{"model": "image denoising model", "train_examples": 245000, "blocks_per_level": 2, "upsampling": "nearest_conv", "lr": 0.003, "steps": 18000, "lr_schedule": "wsd", "decay_fraction": 0.4, "warmup_steps": 360}
Rows from block 4 of a small image denoising model, named by matrix and row number. Rows with one number belong to one channel. Each number is 50 + 10 x the weight over its row's rms, rounded and kept within 0 to 99. All counts start at 0.
Before each channel's rows are labels from the 100 images, of 14976, where the channel reaches its highest value: "top examples" is what is common among them. Only what is clearly more common there than usual is listed. The data: simulated grey scan slices of phantoms with and without marks.
# convs0: first 3x3 conv (model.mid.0.convs.0.weight, 384x384x3x3, each kernel summed), inputs 165-219
# convs1: second 3x3 conv (model.mid.0.convs.1.weight, 384x384x3x3, transposed, each kernel summed), outputs 165-219

top examples: limb
convs0.298:68 51 44 41 33 48 62 47 73 61 32 42 50 51 60 59 55 57 44 65 54 40 62 45 55 46 53 54 42 52 59 57 56 59 51 43 45 54 50 62 50 55 50 44 35 43 44 60 52 44 45 64 64 54 62
convs1.298:46 32 55 52 43 42 53 59 34 48 43 17 51 55 44 42 48 54 51 35 45 58 24 48 53 54 52 27 54 35 36 23 58 43 77 55 52 57 47 43 56 47 55 53 41 38 41 74 50 43 51 38 40 62 54

top examples: belly
convs0.195:88 40 29 55 42 49 48 33 38 49 39 28 49 35 56 39 46 42 49 48 39 47 52 37 64 49 46 47 43 60 53 39 61 61 62 63 66 54 43 55 55 54 74 52 48 44 46 63 43 38 41 49 52 44 55
convs1.195:25 67 49 43 45 26 41 64 54 61 64 48 42 29 44 76 59 34 48 33 51 56 44 42 30 30 56 51 33 63 43 58 45 38 56 45 38 34 36 57 46 47 68 54 55 56 45 63 47 45 52 47 55 67 50

top examples: limb
convs0.27:40 48 59 44 34 36 34 66 40 52 36 49 45 56 51 55 50 48 47 72 49 59 62 52 51 67 49 50 46 50 35 41 45 41 40 50 40 44 67 51 42 46 68 44 38 44 33 44 48 40 58 40 46 67 39
convs1.27:59 36 57 52 56 48 56 18 49 52 51 38 44 48 55 28 42 57 46 48 54 32 42 58 45 23 46 59 42 57 54 50 56 44 55 36 48 54 67 54 48 48 36 49 40 42 57 54 43 60 54 46 52 38 45

top examples: limb
convs0.5:46 39 58 50 45 41 51 73 40 46 47 41 60 47 50 47 53 50 50 47 57 61 43 47 38 61 49 57 39 51 42 37 66 46 56 34 52 47 60 50 60 44 46 46 31 42 48 44 23 38 43 49 22 50 57
convs1.5:43 48 24 41 74 61 75 29 67 63 44 50 49 52 59 46 33 54 50 58 64 29 50 41 39 32 57 51 54 56 49 48 50 41 51 44 53 62 43 48 53 50 45 34 48 56 45 54 60 69 56 46 60 45 67

top examples: chest
convs0.367:24 52 47 51 52 30 49 59 55 59 60 52 49 51 53 41 56 56 52 42 33 50 38 61 59 44 52 46 26 44 55 42 18 43 47 35 47 31 31 55 52 60 40 60 65 56 67 65 36 48 55 40 48 51 43
convs1.367:64 45 41 49 58 65 55 32 41 39 53 52 62 36 50 54 34 49 50 49 62 23 55 39 36 37 43 52 64 64 57 64 48 40 58 51 65 58 41 57 59 63 52 47 38 45 42 51 60 47 48 39 58 56 65

top examples: limb
convs0.174:46 71 54 38 54 54 56 71 42 39 52 48 39 48 53 60 55 57 58 52 44 55 59 55 44 71 39 41 50 52 45 40 61 37 51 52 59 54 62 53 56 41 58 49 37 55 33 55 53 48 38 44 47 45 47
convs1.174:45 33 37 43 49 46 67 35 51 65 34 45 45 70 50 38 51 55 44 46 51 40 67 46 28 35 65 68 45 54 44 54 53 49 59 62 38 46 64 52 58 50 34 63 38 44 59 51 54 65 59 74 59 47 41

top examples: limb
convs0.320:35 53 54 58 41 58 42 58 45 27 40 30 49 44 46 45 45 56 47 54 34 63 51 42 43 68 40 58 50 48 62 37 47 46 52 41 47 51 48 65 52 46 67 54 46 56 55 42 35 50 53 50 48 46 49
convs1.320:51 28 55 54 48 39 48 16 47 52 48 58 61 59 47 52 59 50 53 50 56 27 48 53 37 28 49 32 53 40 44 63 43 45 50 48 44 43 58 40 48 53 17 54 46 46 48 47 56 62 59 28 49 53 45

top examples: belly
convs0.239:68 63 54 58 35 55 46 63 64 53 48 32 56 55 57 35 63 36 41 54 51 40 59 42 58 51 47 44 48 64 54 39 66 60 33 27 60 56 46 39 52 43 57 32 47 36 39 48 59 41 38 43 57 46 52
convs1.239:53 37 48 52 53 41 55 54 52 55 50 58 38 60 65 67 45 54 46 49 26 59 51 61 54 52 54 31 50 36 41 38 50 38 70 41 39 37 43 45 40 58 43 63 31 45 47 50 49 56 62 55 50 69 49

top examples: limb
convs0.154:38 36 57 61 58 51 34 31 61 68 58 36 47 59 35 39 52 50 51 57 49 50 41 40 51 48 53 65 39 51 44 48 46 54 43 66 27 53 51 44 39 30 43 41 52 64 46 50 46 64 47 46 54 64 47
convs1.154:53 49 53 39 53 53 37 58 53 49 43 70 54 49 77 54 53 58 66 46 60 51 50 53 55 55 53 36 65 55 32 52 50 50 59 35 49 63 60 51 56 80 45 47 43 41 43 48 52 50 54 41 48 41 33

top examples: belly
convs0.162:58 57 59 71 49 43 43 52 48 48 49 54 49 60 33 51 61 43 40 60 57 47 68 47 55 49 61 47 37 52 64 44 55 43 46 41 57 51 65 57 57 51 47 31 59 35 38 49 48 73 30 55 53 58 51
convs1.162:48 46 44 50 38 46 47 56 53 45 58 40 50 40 65 67 57 59 46 42 50 38 39 54 51 66 57 43 54 40 35 64 62 44 59 46 58 54 53 50 41 30 45 51 56 50 56 52 53 28 48 45 51 56 42

top examples: limb
convs0.7:35 46 30 49 44 56 46 32 60 44 48 45 38 59 42 45 61 71 47 53 24 42 45 50 51 54 57 39 56 42 42 37 49 43 54 35 64 50 48 52 54 46 54 45 45 52 61 45 69 49 44 59 63 50 51
convs1.7:58 43 63 49 39 56 41 62 42 29 50 51 51 60 54 56 39 49 50 53 54 50 54 39 38 59 43 57 46 47 53 64 26 49 52 59 58 48 33 57 41 56 51 43 45 58 59 46 60 50 44 45 39 36 39